{"model": "encoder-decoder audio transcriber", "dataset": "telephone keypad tones over noise or synthetic speech", "train_examples": 39062, "gain_aug_db": 10, "noise_aug": 0.002, "n_mels": 40, "hop_length": 160, "input": "log_mel", "spec_augment": false, "win_length": 512, "tokenizer": "word", "vocab_size": 20, "encoder_arch": "transformer", "encoder_norm": "rmsnorm", "encoder_norm_position": "pre", "encoder_activation": "gelu", "encoder_head_dim": 64, "encoder_fused_qkv": false, "encoder_bias": "none", "encoder_qk_norm": false, "encoder_parallel_block": false, "encoder_moe": "top_k", "encoder_num_experts": 4, "encoder_moe_every": 1, "encoder_expert_mlp_ratio": 0.5, "encoder_experts_per_token": 2, "encoder_shared_expert": false, "encoder_subsampling": 4, "encoder_layers": 12, "encoder_width": 160, "encoder_positions": "learned", "fusion": "cross_attention", "label_smoothing": 0.1, "decoder_width": 256, "decoder_layers": 7, "decoder_norm": "layernorm", "decoder_norm_position": "pre", "decoder_activation": "squared_relu", "decoder_mlp_ratio": 3, "decoder_head_dim": 16, "decoder_fused_qkv": true, "decoder_bias": "all", "decoder_qk_norm": true, "decoder_parallel_block": false, "decoder_inner_norm": false, "decoder_positions": "learned", "decoder_cross_attention_every": 1, "decoder_tie_embeddings": false, "residual_init": "scaled_by_depth", "optimizer": "adamw", "lr": 0.00093, "beta1": 0.8, "beta2": 0.999, "eps": 1e-10, "grad_clip": 5.0, "gradient_centralization": true, "gradient_noise": 0.3, "steps": 8700, "batch_size": 384, "epochs": 85.5, "lr_schedule": "cosine", "final_lr_fraction": 0, "warmup_steps": 870, "weight_decay": 0.1}
Rows from block 3 of the text decoder, named by matrix and row number. Rows with one number belong to one attention dimension. Each number is 128 + 32 x the weight over its row's rms, rounded and kept within 0 to 255. All counts start at 0.
# q: attention query, key and value (stacked) (decoder.blocks.3.attn.qkv.weight, 768x256, the q third), inputs 0-127
# k: attention query, key and value (stacked) (decoder.blocks.3.attn.qkv.weight, 768x256, the k third), inputs 0-127
q.82 [168  99 135 131 117  95 201 151 115 146  86 149 137 142 185 117 102  92 204 152 184 185 102 179  45 164 114  95 111 146 161 139 173 149  94 153 120 104 101 209 155 148 118 199 129 121 109  82  61  86 164 136 155 144 131 123 141 154  95 121 145 106 144  95 160 133 123 192 152 178 178 141 132  91 130 113 141 123 150 104 122 137 110 145 148 158 106 187 100  92 170 123 175  93 133 158 176 136 112 141 117 136 179 111 155  97 162 196 143 178 163 146 125 130 124 164 148 118 166 114 116 186 137 120 117 108 134  63]
q.83 [ 92 120 158 168 174  54 154 177 105  98  79 121 125 158 123 115 122 116 142  60 161 156 119 121 153 209 120 126  41 105 155  93 175 108 151 138 148 105 127 162 125  86 173 154 131 153 145 141 129 133  67  95 120 117 151 127 108 112 130 110 173  48 148 130 183 149 115  62 183 156 142 100 133 105 155 104 136  96  78 113  67 126  78 161 143 110 131  89  78 122 158 150 182  78 120 125 133 158 118 110 164 165 164 110  60 198 108 113 144 102 168 108  74 117 148 123 146 104  90  45 174 100 129 115 117 141  81 107]
q.84 [124 200 106 149 153 136 100 143 111 104 175 154  76 114 119 164 138  81 101 153 109 111 140  61 180 119 104 101 142 170  93 120 103 147 143 105 145 107  81  86 131  70 111 114 105 184 111  99 143 147 121  63 157 102 138  70 152 127  97 159 124 103 115  96  51 160 136 126 143 113 115 119 134 114  75 166  86 129  76 142 121 175 133 149 122 132 184  71 122 174 141 120  63 132 129  63 167 116 141 147 105 160 161 127 119 115 146  79 136  95 124 124 151 141 150 144  71 126 155 142 113 104 220 141 209 129 136  99]
q.85 [142 140 134 100 147 149 117  93 148 112  86 208 191 109  40 121 106  83 121 134 111 100 102 161 113 165 148 154 152  93 140  68 122  83  92 150 112 187  81 134 139  84 167 151  93 143 114 171 149  70 169 156 121  52  97 105 135  86 132 105 102 138 183 148 118 134 115 154  68 114 152 144 168 149 156  92  90 116 127 112 105 178 127 114 124 130  75 126 163 138 111  94  99 119 153 168  76 156 169 168 129 128 154 139 149 160 143 119 116 135 154  95 175 166 168  77 169  85  95 150 199 118 124 118 138 193  94  81]
q.86 [ 91 141 122 164  89 124 136 148  76  86 166 120  94 132 106 146 102 104 100 217 168 139 102 160 173  68 144  94 183 149 119  80 161  53 143 148 117 227 106 103 126 164 151  89  92 108 137 158 146 173 137 130 124 118 123 161 183 109 156 109  99 110 112 170  95 123 160 202 165  63  99 103 132  77  98 114 154 140 155 149 117 108 128 174  90 123 157 182  93 123  71 158  80 165 102 146 160 138 106  81 146 179 138 153  86 151 126 112  77 105  80 139  94 111 134  91  95  83 132  57 160 156 148 167 155 103 174 141]
q.87 [ 70 103 126 136 138 154 114 108 135 178 180 148 120 134 164 169 135 134  72 198  64 150 136  77 157  89  92 154 169 131  71 164 109  88 125 115 158 149 137  73 142 162  91 189  92 108 103 167 119 175 101  98 150 161 105 164 182 113 107 110  82 185 105 128  31 116 180 125  91 132 106  95 149 153  86 113 157 142 112 175 140 118 195 159 168  74 130 166 121  71  69 109 119 134 136 121 105  94  72 112 138 112 119 148 137 127 153 128 162 104  52 146 150 149 136 117  53 151 124 135 116 177 115 120 136 106 164 136]
q.88 [151 113 118 171 148 160 115 174  65 114 166 144 147 168 100 167  88 177 146 135 150 164 157 118 157 118 124 152  96  93  96 127  92 169 160 109 120 131 159  97 116 129 115  98 116  83 175 102 144 175 121 178  53 151 161 150 161 162 139 127 123 146  99 120 118  82 131 105  86  65 114 156 138 128 156 183 210 128 145 132 162 149 137  87 137 114  56 116 142 152  95 161 144 148 104  75 125 135 116 127 113 111  98 141 145 180  89 115 124 183  79  67  99 140  80 151 107 108 120 125 155 116 115 164 105 156 126 141]
q.89 [163 131 125 154 160 115 114 121 132  72 122 152 130 139 144 155 156  86 137 132  94 167 160  84 192 153 120 131 138 120 144  87 103 150 132 141  53 167 138  72 125 123 136  83 130  90 158  99 188 168  99  93  98  70 163 110 101 144 152 138 127 126 133 151 157 121 207  77 147 104 117 160 106  99 134 177 158  96 133 166 146 179 133 123 100 106 121 137 111 116  95 108 120 183 137  89 134 141 100 151 195 173 157 169 117 149 161 100 103  96 127  70 144 208 163  75 171  65  90 150 123 110 111 162 117 124 126 104]
q.90 [142 103  80 139 181  87 137  87 122 152  95 103 133 152 114 131 159 134 148 107 142  70  77 154 157 139 176  84 137  78 121 126 162  93  94 101 105 141 103  83 174 102 190 165 143 127 142 137 158 135 102 118 100  93 152  40 110 131  94 156  96 200 101 110 127 112 138 170 113 156 142 143 114 114 176 125 117 131 113 107  91 133  89 134 137 190  71  90 134  75 195  85 130 114 160 119  81 117  97 120 138 110 129 113 130 139 172 131 168  84 102 103  97 108  66 124 130 155 133 105 152 174 111 126 179 118 133 132]
q.91 [160 109 158  61  95  85 136 144 118  64 112 116 146 141 116 125 109  59 150 141 112 131 132 116  86 153 139 141  93 136 141  76 162 122 174 162 140  93  81 155 129 158  61 158 139 109 101 157  88 115 116 197 129 161 141  87 176 197 111 106 102  66 159 177 111 144 124  77 154 143 132 113  70 119 132  62 116 158 118 142 119 138 172 112 102 121 142 139  81 122 155  92 192 155 143 208 174  65 127 174  85 144 135 121  91  90 137 111 125 127 173 115 175 137  88 116 166  66  57 133 107 109 110 125 105 146 115 126]
q.92 [ 73 147 136 167 113 133 131  95 159 135 121 108 152 169 184 102  89 146 105 103 116 168 147 131  68  91  68 120 146 132 127 124 119 129  92 106 182  99 114  91 119  55  70 152 156 129 170 102 106 130  69 172  98 186 124  98 129 150 130 117 133  89 148 159 111 136 121 202 113 127 126 145 127 113 136 164 148 122 138 151 118 156 112  94 150 186 120 101  81  90 108 111 160 154 105 116 100  77 143  94 160 153 159 101 207  92 125 127 155 128 109 200 120 103 141 172 124 114 146 110 132 162 183 128  75 139  92 137]
k.82 [ 80 162 135 152 132 174 144 156 127 146 118 119  95 104 112 141 133 136 122 138 126 136 100 120  63  89 180 148 144  83 143 148 102 180 105 144  96  78  47 139 161 111 154 134 110 112  78  93 132 111 164 132 174 146 135  98 185 172  86 131  58 186 140 106 127 155 181 151 126 172 176  85 140 138 106 113 118 136 170 154 186  82 124 158 178 142 162 124  68 102 158 162 195  83 141  85 128  74 126 136 114 133  64  65 165 114 137 111 179 157 144 117 156 140 135 168 136 165 143 133 139 175 127 121 130  89 168 100]
k.83 [202  92 102 172 190 113 163 150  85  82 109  84 135 141 149 143  94  66 152 147 172 128  79 157 129  96 143 191 171 152  79 136 157 148 115 162 131 126 149 104 114 152 148 122 106 133 148 193  80 113 117 160 160 129 129 109  91 127 141 111  93 136 140 101 135 153 132 110  45  91 107  80 172 152 141 158 114  98 103 166 111 170 142 120 137 118 153 111 169  51 119 105 131 129 130 124 137 112  90  80 153 152  94 145  96 168 130 158 120  94 117 126 115 210 154  96 132 140 106 170  90 131 125 125 128 109 130 148]
k.84 [184 115 137 118 139 106 189 113 101 122 149 137 130 143 117 183 150 132 107 123 180 142 151 162 181 132 123  81 166  45  70  82 166 120 131 127  79 134 103 116 110 143  92 154 186 118 100  92 122 130 128 125 133 155  76 123  78 117 125  80  93 110 151 130 151 131 107  85 126 193 113 148 134 144 121 125  88 128  94 122 124  71 100  98 136 107 151 157  49  76 140 141  52 150  46 107 113 157 157 133 138 111 135 112 134 159  79 135 102  99  59  99 144 107 176 137 154 137 135 102 142 110 182 176 139 159  88 160]
k.85 [160 140 125 141 128 116 137 126 160 201  96 107 110 113 117 103  98  89 157  93  53 148 144 183 101 126 144  58  85 144  75 165  93 115 119 113 155  46 144  95 110 144  85 147 110 154  87 119 112 120 140  89 167 171 112 141 123 121  91  94 107 109 128  98 131 125 160 103 137 177 187  85 114 141 101 101  97 140 136 179 132 163 171 147 135 170  99 142 148 138 193  91 148 105 184 121 105 149 158 129 128 104 115 118 141 118 147 116 130  69 161 102  82 174  74 197 141 154 170 138 140 134 111 155 110 131 129 148]
k.86 [162 137 140  10 113 152  94 149 134 181  92 152 120 160 129 115 123 118 164 131 148 112  97 145 108 186 102 196 125 145 131 126 139  89 117 163 144  96 103 108 107  71 138 134 125 129 118 176 203 128 150 146 164 138 136 157  91 131 156 133 107 146 130  74 112 126 111 141 227 169 110 166  97 127 110 111 130  72 118 151 160 124 117 130 123 157  99 100  85 100 143 135 147 125 155 128  77 131 134 102 155 100 157 139 151 140 137 104  99 136 119  89  98  78 197 120 122  57 148 136 136 112 162 146 103 130 116 128]
k.87 [151 114 122 114 107 128  60 111 131 172 165 118 159 160 135 138  94 143  90 126 141 162 146 133 183 138  82 136 151  81 223 122 134  81 122  80 140 126 138  84 153 137 124 155 138 132 144 144 174 154 166 163 107 112  99 151 103 136 164 119 108 124 123 138 143 129 125 103  78  66  77 204  80 117 180 165 131 148 112 122  95 136 116 111  89  99 146  90 119 124 108 185  78 117  83 153 171 152 101 101 106 150 161 140 124 120 112 110  83 169 159 100 119  50 116 109 162  77  84 103 132 121 110 152 127 163 103 116]
k.88 [135 107  93 132 152  93  70 121  93  92 150 126 197 153 191 128  98 112 139  95 153 138 143 113 186 103 134 144 105 116 117  72 150  79 151 149 119 168 209  94 120 154 126 101  55 132 157 153  63 127  70 129  61 112 149 138  85 119 191 147 171 133  54 192 170 135 161 126 155  92  82 113  94 100  97 143 170 108 110  86 129 138  88 102 103 148 136 169 124 162 118 119  62  90 125 194 141 117 102 158 161 114 141 154  61 190 143 152 126 132 115 104  65 178 140  99 152 103 115 156 141  61 134 134  83 140  68 170]
k.89 [231 154 143 129 147 131 150 115 103  85  85 128 151 100 160 151 131  65 175  89 126 147  81 125 192  96 148  63 126 136 174 128 165 107 115 138 177 132 143 141  69 103 108 127 106 175 155 134  92 107 148  58 117 117 100 108  95 113 135 152 124 107 189 157 125  97 107  60 108 134  88 134 134 176 102 124 197 115 143 131 138 166 196 123 133 125 137 142 174 175  93  94 117 150 122 127 131 119 144 155 140 109 141 116 125 150 121 119  87  98 156 125  94 120 113 135 205 116  83 138 126 103 115 132 104 103  98 125]
k.90 [126 112 171 141 148 200 141 114 181 111 118 153 153 141 115 127 107  80  68  84 156  72 121 117  97  88 119 105  84 189 125 135 172 134 145 164  99 116 170  81 170 160 105 117 104  65  89 115 100 150  72  98 188 121 142 120 126 142 162 143 120 141 150  81 151 147  78  76  93 114 140 162 114 113 131  84 123 156 111 135 103 138  81 157  61 133  62 125 119  38 157 161 114 190 108 139 146 122 158 114 108 135 126 135 190  99 136 106 164 102  92 148 147 163 161 122 128  92 210 153  74  56  86 109 137 170 140 144]
k.91 [120 152 172 138  99 127 124 158 125 154 122 108  93  77 175  71 131 104 161 136  78 139  60  82  86 137 128 135 114 138 112 115  97 120 171 130  97 125 133 170 102  95 145 141 156 125 112 115 121 178 167  91 130 119 116 133 169 119 123 141  84 129 133 177  93 109 145 187  97 145 190  94 143 133  71 121 150 157 184 126 166  91 139  97 118 121 112 137  93 139 160  98 144 136 146 118 147 149 122 109 152 132  88 139 132 117 103 108 205 138 196 176 139 147 148 140 108 199 112 116  95 157 128 115 219 127 143 156]
k.92 [118 141 149 127  83  84 162  62 113 102 128 108 117 150 134 145  55 133 162 111 135 209 119  90 173 108 119  87 125 141  71 101 133 158 134 113 184 144 146 121 108 139 136 141 126 121 126 112 120 165 133 149  98 108  44 139 129 103 122 183  74 134 124 146 190 108 126 145 127  90 103 142 116  63 141 165  94 131 121 132 113  50 145 160 121 104  88 186 106 172 115 150 122 105 120 108 111 179  68 148 173 136 183  74 111 183  99 119  86  89 165 120 114 188 172 143 170  88 165 134 147 121 132 128 181 180 164 159]